A small encoder-decoder audio transcriber, trained from scratch.
Model: log mel input, encoder activation gelu, decoder layers 8, decoder norm rmsnorm.
Training: muon at rate 0.021, 9200 steps.
Data: trained on short made-up English sentences, spoken by a formant synthesiser in many voices, 26041 training examples, 33.9 epochs.
Rows from block 2 of the audio encoder of a small encoder-decoder audio transcriber, named by matrix and row number. Rows with one number belong to one channel. Each number is 128 + 24 x the weight over its row's rms, rounded and kept within 0 to 255. All counts start at 0. After the name is the row's rms in percent of the matrix's.
After each channel's rows are labels from the 100 clips, of 14976, where the channel reaches its highest value: "lies over" is the class under the peak. Only what is clearly more common there than usual is listed. The data: short made-up English sentences, spoken by a formant synthesiser in many voices. In brackets: how many of the 100, against the usual share in percent.
# convs1: first pointwise conv (encoder.blocks.2.convs.1.weight, 112x96x1), inputs 0-95
# convs3: second pointwise conv (encoder.blocks.2.convs.3.weight, 112x112x1, transposed), outputs 0-111

convs1.56 095 [129 198 119  72 161 100 108 140 119 141 122 122 147 110 108 101 106 106 141 126 140 161 128 169 135 156 163 107  85 105 136 122 130 131  96 124 111 134 176 155 133 119 138 136 181 105 122  88 139 132 125 148 136 132 148 111 175 136 125 119 127 161 115  96 161 113 118 117  99 136 117 131 132  95 123 145 101 122  66 106 143 156 139 146 170  92 154 145 158 128 155 114 146 113 117 159]
convs3.56 103 [181  96 133  98  84 140 125 133  86 108 131 147 124  99 125 129 130 130 110 116 144 165 173 137 144 152 148 118 119 124 111 179 142  77 103 146 117 125  97 167 126 142  63 130 114 126  93 110 159 139 140 112 102 146 110  96 138 147 104 130 164  91 133 146 114 172 131 124 156 152 125 113 114 142 128 137 154  75 163  99 140 117 124 121 177 123 162 155 143 157 110 108 137  96 135 149 107 125 120 130 148 112 166 139 148  77 101 141 154 138 135 139]
lies over: /ɝ/ (37 vs 2.4)

convs1.54 106 [178 129 136 180  95 169 124 115 126 120 134 125 135 141 141 111 126 111  98 124 120 123  91 131 115 139 103  75 131  97 129 142 119 124 129 135 160 129 142  94 153 140 113 139 125  89 139 148 145 125 132 120 110  94 139  98 131  67  76 170 144 117 142 169 106 135 120 126  67 135 150 145 125 152 136 152  99 127 139 148 109 127 132 105  61 138 101  92 112 117 149  94 133 166 148 110]
convs3.54 103 [150 137 111 139 122 132 141 113  94  77 130 172 111 122  91 143 161 140 143 116 128 119 119 131  63 111 147 128  98 104 155 134 100 127 109 119  97 135 138  90 135 131 126 135 123 115 132 156 123 141 133  77 141 121 126 133 188 178 141 130 129 146 168 100 158  80 119 139 102  70  83 133 105 131 142 145 118 156 132 171 131 102 128 138  98 142 110 137 109  93 135 145 115 135 137 108  65 127 109 103 103 114 125  93 123 162 153 137 105 156 155 103]
lies over: /eɪ/ (32 vs 1.9)

convs1.23 095 [155 154 159 135 153 110 127 123 113 152 114  95 132 101 161 152 133 107 116 139  90  61 102 149 120 107 133 130 135  89 109 158 172 123 106 123 128 179 115 134 164 123  98 105  77  84 155 123 127 116 126 154 121 110 135 149 155 136  94 157 127 135 116 139 102  95 174 127 134 142  90 118 114 151 114 149  97 109 158 146  98 103 140 140 136 116 112  99  78 123 107 117 152 105 162 119]
convs3.23 088 [113 100 139 152 116 105 121 113 162 147 145 164 130 125 117 160  85 131 152 106  99 134 124 104 140 121 142 135 116 142 138 173 133 111 115 130 147 152 129  92 107 119 109 123 117 132  87 123 119 125 139 136 126 156 116 174 158  90 167 132 124 114 105  76 133 128  82 161 130 112 129 108 182 158  94 162 152 200 131 135 141 117 145  90 159 100  89  73 153  94 143 101  70 126 119 128 106 121 104 121 137  99 123 126 104 142 111 148 138 123 132 138]
lies over: /aʊ/ (34 vs 1.3)

convs1.77 108 [140 127 130  83  98 137 105 120 137 111 107 116  96 171 121 114 132 136 162 112 141 121 128 146 107 139 126  88 169 137 118 149  99 111  85 123 126  93 107 113 115  59 111 116 102 171  86 125 129 135 132 109  94 120 114  83 153 162 156 134 107 105 142 144 131 149 113 172  85 156 155 161 133 129 118 161 166 117 108  95 117 143 131 166 155 108 140 117 149 112 116 128  86 101 123 103]
convs3.77 100 [ 82 129 128 115 143 151 105 120 118 154 100  71 153 117 129  77 108 112 112 125 158  98 101 147 145 152 168 163 129  88  55 139  93  93 137 132 171 112 108 131  88 117 142 124 139 129 139 132 149 123 129 149 137 124 115 148 138  95 136 151 135 122 142  87 123 135 116 145 121 125 129 137 112  91 106 127  91 130 162 145 128 141 137 169 113 172 144  94 136 115 126 151 110 180 152  89 141 133 154  86 146 110  93 106 139  95 125 103 136 151  93 118]
lies over: /ɝ/ (33 vs 2.4); /d/ (31 vs 1)

convs1.42 105 [144 126 136  80 144 174 150 136 129 117 128 146 124 185 155 146 123  75 100 134 103 115 118 138 122  83 128 128 127  98 138 115 114 141 122 119 102 131 110  89 126 127  90 140 144 143 127 141 100 111 163 137 107 119 131 143 111 121 141 153 105  99 139 148 126 111  99 134 144 132 129 199 146  71 142 139 118 121 104 113 119 179 126 120 117 175 162 122 122 137 121 144  86  77 112  73]
convs3.42 107 [119 122 117 138  90  88 160  89 125 104  70 129 122  97 117 138 119  96 188 109 164 123 137 134 144 108 117  91 133 169 153 137 138 107 132 127  81 150 149 120 119 136 164 144 108 131 135 110 114 145 166 123 126  87 113 164 115  87 157 132 138  98  96 133 132 102 173 133  87 148 134 134 144 111 149 127 133 141 127 104  73 113 124 121 120 116 134 147 160 113  98 147 163 102 128 137 101 106 154 136  79 179 128 143 132 105 114 137 159 103 137  92]
lies over: /b/ (27 vs 0.8)

convs1.69 106 [133 132 138 106 137 135 149 111  97 123 121 117 157 118 109 146 212 124 146 109 126 114  74 133 129 102  88 154 113 124 142 125 117 136 139 123 154 140  59 132 134 138 174 104 158 116 109 151 133 125 117 101 111 119 128 112 120  91 117 130 131 104  98 126 115 138 136 180 118 112  75 159 126 183 138 100 159 132 158  75 143 102 140 152 147 130 133 107 126 131 137  95 113 137 168 142]
convs3.69 122 [ 84 123 139 111 145 127 144  81 148 116 138 140 161 126  83 102 128 140 135 159 155 155 169 186 109 100 134 120 138 135 142 105  94  97 138 133 137  93 130 155 135 141 119 101 149 136 105 128 121 134  99 113  37 132 111 168 123 105 156 124 146 130 147 156 160 101 132  80  97 140 153 116 127 115 130 144 144 106 127 132 132 126  97 151 103 146 167 118 142 104 117 133 163 111 136 103 119 120  82  93 140 134  69 103 123 128 156 136 149 121 149 150]
lies over: /aʊ/ (66 vs 1.3)

convs1.29 093 [168  99 187 138 135 113 119 158 115 111 110 122 130  94 130  97 136 115 145 124 108 130 137 121 148 124 145  85 136 108 118 118  99 131  56 118 145 145 134 124 187 122 162 120 157 134 132 130  90 122 113 101 116 132 133 151 104  96 119 121 115 148 126 130 113  99 118 155 150 155  98 120 127 108 137 161 122 125 134 126 133 132 129  90 143 138 137  63 123 125 140  62  72  87  93 147]
convs3.29 090 [123 129 149 131 142 132 143  87 124 108 133 155 133 129 181 121 101  94 139 114 129 160 145 142 161 126 105 129  79 126 134 158 111 126 140 139  96 110 132 134 118  97 163 145 119 152 118 120 143 106 140 106 135 180 141  85 110 148 119 155 140 142 158 131 114 158 156 169 132 125 135  97 143  91 138 147 111 172 149 132  98 117 164  60 150 140 175 112  96  98 128 136 118 145 110 168 167 102 132 120 102 106 118  83  99 126 165 159 168 129 104 147]
lies over: /t/ (28 vs 3.3)

convs1.8 098 [165 119 141 132 113 131  91  98 155 159 131 162  84 111 148 123 125 103 149 155 141 116 144 114 137 120 123 154 142 127 139 149 142 181  95 175 144  89 155 122 128 146 104 124  86 120 149 127 136  97 110 132 134 152  92 107 165 111 114 137 117 126 146 130 123 141 113 106 158 152 131  66 156 106 134 128 106 126 108 123 103 119 120 127 196 100 121 176 115 127 116 166 138 112 186 154]
convs3.8 108 [144 152 135 130 148 109 119 131 147 128 171  99 155 191 106 161 115 120 136 124 142 144 176 129 128 133  81 130 147 114 106  87 142 120 129 156 148 120 137 133 142 148 152 133 120 129 135 130 127  86 149 117 127  95 103 143 129 119 149 159 146 115 129 186  95 131 174 156 133 123 112 130 172 108  79 184 134 121 106 170  89 133 140 120 123 148 142 145 115 131 152 114 104 133 197 176 139 129 135  91 103 149 159 149 111 138 153 105 126 149 100 147]
lies over: /d/ (32 vs 1)

convs1.97 103 [146  73 106 137 106 110  99  81 137 119 127 105 123 112 123 111 161  92 144 127 133 115 123 134 128 172 123 117 116  95 138 138 131 126 142  72  98 158 147 119  99 139 124 127 152 100 117 133 138 151 116  92 148 162 129 153 140  68 131 163  87 133 133 124  88 144  92 114 133 120 127 104  94 126 187 138  95 103 139 122  76 171 128 143 133  88 116 108 126 112 119 124 114 167 115  93]
convs3.97 104 [133 126  93 109 127 155 147 120  83 166 146 131 107 100 110  84  73 150 150 118 138 139  95 141 149 130 102 130 153 136 166 148 178 103 193 126 136 129 120 134 114 122 132 110 128 127 149 111 126 144 131 167 140 150 145 142  93 152 118 145 120 152 145 160  84 109  94 106 118 123 148 121 122 149  78 178 157 142 109 146 101 140 123  98 159 135 105 114 120 144 165 157 173 135 125 143 126 157 130 151 109 145 123 143 145  86 132  89 185 134 122 138]
lies over: /ð/ (44 vs 0.6)

convs1.70 092 [157 141 121 107 120 122 145 123 164 120 115  94 153 154 106 127 134 160 120  87 121 134  89 118 138 116  98 159 163 115 134 147 121 142 159 138 142 106  90 169 150 124 134 133 117 122 151 151 131 136 122 147 142 126 145  82 128 131 154 154 134 112 111 139 107 137  89 117  56 146 142  67 137 114 126 149 111 132 118 135 118  96  81 185 113  70 153 137 130 135 156 133 128  70 120 146]
convs3.70 100 [119 104 100 122  91 148 132 144 113 135 123 126 131 125 127  72 114 101 142 112 165 162  94 153 136 118 113 143 151 104 141 167 112  97 121 123 136 130 100 215 135 131 157  85 138 131 132 103 128 128 127 152 121 134 121 150 156 101 118 101 116 114 129 138 166 102 131 154 122  81 135 139 104  97  86 155 136 130  78 139 160  99 157 131 107 116 150 131 138 181 102 120 100 109 135 121 176 111 125 157 101 151  99 117 148 131 164 133 135 126  74 151]
lies over: /ɝ/ (31 vs 2.4)